{
  "arch": "tc_resnet",
  "input": "log_mel",
  "spec_augment": false,
  "widths": [96, 96, 96],
  "num_labels": 32,
  "beta1": 0.8,
  "ema_decay": 0.995,
  "magnitude_pruning": 0.3,
  "lr_schedule": "cosine",
  "weight_decay": 0.05
}
Rows from block 7 of a small multi-label audio tagger, named by matrix and row number. Rows with one number belong to one channel. Each number is 128 + 32 x the weight over its row's rms, rounded and kept within 0 to 255. All counts start at 0. Numbers have three digits each.
After each channel's rows are labels from the 100 clips, of 14848, where the channel reaches its highest value: "top examples" is what is common among them; "loudest band" is the band of the loudest frequency at the time of the peak. Only what is clearly more common there than usual is listed. The data: struck, bounced, scraped and rolled objects made by modal synthesis.
# convs0: first width-11 conv (model.blocks.7.convs.0.weight, 96x96x11, each kernel summed), inputs 0-95
# convs1: second width-11 conv (model.blocks.7.convs.1.weight, 96x96x11, transposed, each kernel summed), outputs 0-95

convs0.77:128110129083116172129126145137179110088117141061194163161161125114172132157142126112128132124118111121139130131108079138103141131134121023171099111143129128116135105148119094129121114069080101058023130147139128117133114114093124165158157100143129124119171147103141128145032027128128120123
convs1.77:137129101129134085103135126101158097118124150122084139066133135136117034150126125094136093131123135123083111117138157122127215117117147070098128132101124122103121127058147074125110124067084132193063119080118150121129127166111082095087113110063152165138148111137107078059120205094132143090
top examples: string
loudest band: 250 to 500 Hz

convs0.89:110141077086078079123081115166126140075098105096094095105093104122105134094090107105114107069161124107155186122131111110183104131153108134098106063145094150114149060077118059143090140148108121118084139118138230107074102134112091114129103094144126118105147102091107092113094162135084076121
convs1.89:157116162137111184141107110104155122098173157178193235122146182129114109133132126105092112136164132139129145115105135144106106154101066141128156158121146148098091147138150196128079095145150133137112140060072150096180139139118187143144062176161106110132122164167152216123131143138125133173
top examples: hard striker; scraping; clipping; text has "clipped"
loudest band: 1000 to 2000 Hz

convs0.70:164102104160142110137123142114142127069172116135126128129134168119131125075080149137168144157153043119165118101114100109124135082081120118183125166122092123107123085170094147149070169122147128131153125042147132132121091142145085136183101066145135118122089085050068093046138137101146091152
convs1.70:124091129118140117152130132140090157141103095187087140147140120083089173147174175197083147129104134084155147146158143143093158138134071137047115113112146160144147157088158111176140143137139141138174123122136146103189091109109158120037172088172098166137194167154153108098076155140116184138
top examples: striker: soft; scraping; thin (high-pass)
loudest band: 500 to 1000 Hz

convs0.3:099106104147101154085124121121146124137105107093077166139147109161127107113131098125167146133131094119100131105109164116125125145126144140169109068094113121096116086113161148124066127130132225120145125107142169116121121043096154074210128150112119152102005096063081132103100160093106140116
convs1.3:104111139112134142148124181119145099137121158143167134134142123126149132127150145135160156124086117132168123122128051162134113127114124101139086089125094144121145050101135160070150083148102049102080116221087166081086162133142141117098220108143113113181176087088153154157133052126109136116
top examples: bouncing
loudest band: 500 to 1000 Hz

convs0.62:111158131105065075142115140130147098166097145084089070122093122127128144138138156128126178117172167070151140153125116092150127123164164069093121086134079066114141097100130086117117160134140085106135166158094136191135135208092094108154080156171123196114060145160108123064120153162115136145
convs1.62:180119172238138152126157096129116097181152120122140035130129132133138178138136151134175141126108135086121123144129126122125086132101155082131134087131143127113121107115189137116125135108101134150143159116060076161131147057221206127137120131086156063149118104123143134143167130122120185125
top examples: striker: soft; clamped rod
loudest band: 500 to 1000 Hz

convs0.49:133104055102128108133128105141058069155137072059125080124139123095145150118132141112141127138163100100131132135152113099149004074159102105086106128135161110119114163145094165165129117129115096070075110122097132115114109131124140153148166143149144140125129099076106134007137161109123134119
convs1.49:087149089169178146145128155146053146150188102172178165064139122132184146099111175128146104145162094140162077148134161115150008120064134169152119173126096106140137122134114133094151130117147098099065124121141134087173158115107108104169098118093082157151124143132164133114120124090154156141
top examples: small; round plate
loudest band: 500 to 1000 Hz

convs0.76:119113133131100156135122084130134122117110125133146117078122110131103135040087124134157138123138093144050136142189120092129123123040121138129144111118159124093134139135148126000159083145128163138098127143142064131080129151096122140140144123155132142139127037128139102113143129065132091119
convs1.76:093141100155136126099138171153178132095113126130112162184127071133142114158214115170135126125137042102110118137086156158125171103178130102157137129142137124115126116113167173041101179073124114088101152112129029153112143117121119163137113142098116088162144052178104128174125133110137118152
top examples: muffled (low-pass); scraping; membrane
loudest band: 1000 to 2000 Hz

convs0.84:125158078104117076186125141121062076121144169119066138127130144111115046106160140134131082119133124129135126137133140131129139137117160084135128123137085137184137105018129106132130128089118111128125127104095128136127142124023040104165135127134135170118119136125152069076099061120144120081
convs1.84:147132038041172141123125120137077125117092139073125173133126132127151115147161122097111129131119096131134124110047132106116142129091129167128126176129016142176115114127135127133117133144119130151109100085116132126127149126106197096120101136125136108127124132118120127054034185116126133213
top examples: medium; round plate
loudest band: 250 to 500 Hz

convs0.65:132135130158142132101140171128134138112090108145133122087103056117106124121184087154151155145133116141000114115156140122128148105111112176153146123128119162138128132115134143025157158142132100157138155142166064126142125130139122133097109130136122138145112103124145120122119134106112099084
convs1.65:121143101147108101132135128094042145113126144130122129193118121144158116131108122122109116106150157103100131095158117182145148130255108066151131124129156117204118127136079154127145128124157117125137165184164112138120129153117127084169098129069158130064151048136145142150190126152092136150
top examples: muffled (low-pass); white noise
loudest band: 500 to 1000 Hz; 1000 to 2000 Hz

convs0.75:121182166081130171103130131127192102125162139134115155053162124125170140127119126130094137126130112000110138153138107121112146105146136064133127113143142140152124137091114163132141107183045133121143121123135110147127122108044080150141166138145125160161135126116149179145043116116124144110
convs1.75:143104126014134152107123131122158157124064103125096157158108140136128119112100124093106120132083103000119109124077148143136148124118096117134133130120122128180124137149123131098111128105124132000142125113135107123146147140045158109109119123150159108113097088136116128114111181122105142123
top examples: large; string
loudest band: 250 to 500 Hz

convs0.14:101076079163129138164113129124105131173045136158157132127127187123136130095115135136162066112173122119212070135121126135113113108152120094119147175136116133062104181117124066152168136112147110163101111116137196111113142135132144154156138120136043123065121107091185131131141102070094170167
convs1.14:148119123117124050148099137112026130154183097158116134189105085191109123152018148074153134103074162127064135134120089127150135131179156114140093123062110110117121122137141118098150131133127129111112055113141121125133076141100082119116113122103156117160155143130081108185129125152149142151
top examples: striker: soft; small; mains hum
loudest band: 500 to 1000 Hz

convs0.1:114122144117118195155137134135116074119124098172117109084132116096147129116113159094134093121167085029131119151153080147121110139157083107183105113148147126140130129116066035148134125121130111076000126199147122146122107108127156157119157131104116181139135126154132123135130145145088136150
convs1.1:119089147142138089143129121125138121120175117118103153126137125116159139122141138104116119154109144044154096124000158118128136136109155121094134140126117116089132180115103035095127139119146114074035123097068135136131181123152140108099114118109082122158176127125094103177072179088160137136
top examples: small; string; membrane
loudest band: 500 to 1000 Hz

convs0.78:164106133183029123124135113145127072162112138128137126131134123144153112146127118178139103151120148090137159099100110054135142146117130118088098159119107128124153143134126096169052145172118010098104114110066161107060089150110100131120139079127052173139118141141164116125164121090111087125
convs1.78:123114137122136097144146125153107177175081134151169093125152116135093177140045126149137117120082082132136079151183139155137114135116102106110033092125129080119140101073169152130175061145103179166146109159100103118133119041124149124073118048106162142112098167123111132110140117163115116090
top examples: small; closed tube
loudest band: 500 to 1000 Hz

convs0.67:111140085095128130037125112127081215107122063093116120092081104100090111128134139103147196134127112155105121138176168132127159066147103090130131145137074115144131115155136062146103123131143137034116141135146107139154122131022110126118138122134169106140074125128107121156128111135182109174
convs1.67:121134065030104143163124127125103121164126138079095177170128122126119063133101084117146129126142165079131120131127132101118146161131123162132125099094000118141123135122128196123117138031206125083133126114090125125128122111097105169120122117120132137136113129129088136146149052135112131133
top examples: medium; membrane
loudest band: 250 to 500 Hz

convs0.87:099101096129101165106052150134092090128124106114124134141089118143099141096104121112198126132092077134135101100079153064138165152109142137106109106111115104146108000131130131141043176127140179138156145139144147117105114132115118101197083114122116113097109111092111089108126115058148113144
convs1.87:098130164135162113165141090122143092142104141124146155094158174146199101175143100144148144121022150129081126088144115119127091133110162099169119079183156169152154178130155188061166040129163111104073120136066123111104166135144151103129096119124080138100129120147091126152128120139121075122
top examples: clamped rod; one hit
loudest band: 250 to 500 Hz

convs0.73:119148134029119101159150142137148097102173146123062125152154140123127123127148157141120141130133145064128143163115151104087152098150187018130138136118111131135118119113128141133092136128055088075145121122040107133135101138079074150160128095133119145193108122112110118101080042145134091124
convs1.73:135093098097123167169127103125134071111132120132129205127140142131118162117141113113076175135065109161093091164128038132121103112089123051146124116116079108163123091188138107110143154116119144087134145118128152151146118139094063140110161108146134130069129158109095133235119164113091151197
top examples: large; striker: soft; membrane
loudest band: 250 to 500 Hz

convs0.95:143127071148175024115137119112080163094159146128140127109113129082089074124156122108146091137141078132173131127134000088114108168106122115126103100123157157149135117112121135151145129140071113118138139127076161125105153109118033119141142163139129138129115140139147081052132124110129108078
convs1.95:128150079143141136135139180163075129176122139125142208118124104117110110152154128118100131172084094096178113135108133113127131144090124216120133194103090130200125111127101087136121125140123082169113129110115143104122139107091142069089115140132118139171165130162111136008158141051114118178
top examples: rubber-like damping; reverberation; text has "reverberant"; text has "room"
loudest band: 250 to 500 Hz

convs0.47:145153055115111146084128130116033086147157125126128126117122108127129112125133135131135112153128149062127124126154139142136000088154134083086131058141160123102134142051115082130142130152144097097101123105150087126113121136082105127139153153136114088148082141098137129023141154143119106151
convs1.47:079117087176147195097133111118046174099104144128176177105152136094193057080158127139113102130129086090153141129149099110083128147096119123134125140096112117160117126145135045182121155089063147099106151166154133146111130097074143096129104123078105124168161128156168125062130162105148101124
top examples: small; square plate
loudest band: 500 to 1000 Hz

convs0.50:137065159204077057091124126111119189147109098151149127130118117121069119125129124128134130130133131195140128128143140111148029124131078137094126146130178146102152115151143129143122127176161101091120136115073133123130140125139005104166127145140125088128134121130121153147111018129138113097
convs1.50:123151107116137148090149092122141103138062039142150106151100132125144097096142146107125108131097119071130111110099128100100107116089114203133121133131109116179118141142098117099104119116137119106065148127141121130142136113070067111125126130113122132139153114128130113141201000112112102113
top examples: square plate; small
loudest band: 500 to 1000 Hz

convs0.45:137126126101143144140101113149126182055135083163154112096121149148152116069134097116122094094130125129166082141094132093113152144142134132104113115084119127090144051123074088190060156110083043109099106099064132136104158136144139142154070053151076129092094156115121108150147137151167075145
convs1.45:109102136141144141112149100105152070088118156071092111086133116132121111151106139147144131095054158126064102159142187125137090110069123110130101103145128114098133134151130113068151110081163154120065163146138098194078130150089131168154166019135073163119178136154129160088113087118104152117
top examples: striker: soft; repeated hits
loudest band: 250 to 500 Hz

convs0.16:125122124172112142136129150128094105049119151051108149174099133116128137097129138128157207123148105108075158151167109107156184056135079078148124167126134113114116158148130153062139115132193122140110138154165083151153069096160133095157148119128139159142127120050040114172124136143161140099
convs1.16:120093075139110120125131111132097080138016126014103150148096122126126177126176115119142112133124150147163118125127177097138097120101131131125130120136117097198132130127144156138117129024114139129174125084087128133129161123096097038124123100129167132081112128129062114079109102118130116106
top examples: small; one hit; membrane
loudest band: 500 to 1000 Hz

convs0.54:126111153130089128118137145039116137136140134095118140138144140152158104153179120133087091157119198115125145099109130091146143128144138153099141193085165152205152186118162164107151108108132000115135121146099096129138093150113160139106160094102115126117137132119169223184119134137107119127
convs1.54:105071111121118073135135111101088115139102122126126061110094100140114157160068161117105159130019104125135086124149134134095120124093115120092048100150092059117126128122173107145139128184109179103124108123111122143114151081124094091068063069123095139116103152159074087111142128139121071120
top examples: wood-like damping; scraping; shape: square plate
loudest band: 500 to 1000 Hz

convs0.58:147141122102160150118107187165128183124144158169058036173096131089139101118129133120173144167114159074177134123181131144097108056207120087125092126130105117064084076133125119131085139131138123133126086191100106137115148113177066146137135124146131120088078138128122146075159141156132125111
convs1.58:130108130113140141086110116145104125082090076111105097106150102099133101160108117141046136077100126105094114112148140094177064105120143113134067106058120099075194100143118103148107152109128123106077116120165137124084087153122096131088181069101076138080184114142151124092144073118082136064
top examples: one hit; clipping; text has "clipped"
loudest band: 4000 to 8000 Hz

convs0.11:148147112179116093129098119091140108115135098114077120119112077082133122050090116105132130154076058083125092166084149098148114103086157134101133089167096000139161122108132100177111149155170094082141123129140142128097122154137076121093162096118077135106096139125094133141118087125136088082
convs1.11:143122115111124125109107142149117132109174148125175144107078105059068122070115110118120097149108124153162106138108123108137093188124104156079088120117131082142145142123091125109132032125092081122068086145094104066047065108124124097113131056134098143130143129128166100146127125076144050109
top examples: striker: soft; small; rolling
loudest band: 500 to 1000 Hz

convs0.25:143118118110101128119073128118110137121128114055155131144128164124133164139110115042188124055148059128158145104148134051126136148142086185147074109093123104132081051173131135175138090119107199099132092135131203084138164097120144132143103161118140138113123125130126138054146147091114117130
convs1.25:126138137191126120145136119130183047124091113109134126108138126126174175165138123145091115150090151145120099058118128150133117109119175141157143124183123127140129114103103140065164110111123093129122163124100123126094228155152119125118132189200062173139225119185108180095128125163129139148
top examples: thin (high-pass); reverberation; text has "room"; text has "reverberant"
loudest band: 500 to 1000 Hz

convs0.46:131133156060062144127109123134064089117136110123142115094108109110105130148131137141127150136183132051125150153182078129142143110151116192152107033132129135193124084070081150124133116092192136125170147137133131114125122114145049147163136166151117131115074125102060098168126075109114143156
convs1.46:140066159105083149214129127109159098131076026100130127188126119124132107163102111087112120118047116070120111124038162135127124160133137155119125130100122088150112167160144132123124138149119135077102127109116128171117165151166034127072127125170148137102095111138073154128124129128109107129
top examples: membrane; closed tube
loudest band: 1000 to 2000 Hz

convs0.18:137073179128155174117099145140100132145152116143173114135116090157158136152151085133208175102091115106112141162094163127115108184190115130106141130039152080071136109192144117114047122181142139060119118118127109092115155134124121146180119151084095108099095189093111145111161128095118151112
convs1.18:121132118132095075117125110126052139124086145141074113142126127096104114042129165142083098134158146134144112081156109115099126127098152158096180103125099195200151221052136106143145151141114109145155123131096142163154067115169168114090140128114125114131159162092088137099123118195146073129
top examples: plastic-like damping; action: bouncing; thin (high-pass)
loudest band: 500 to 1000 Hz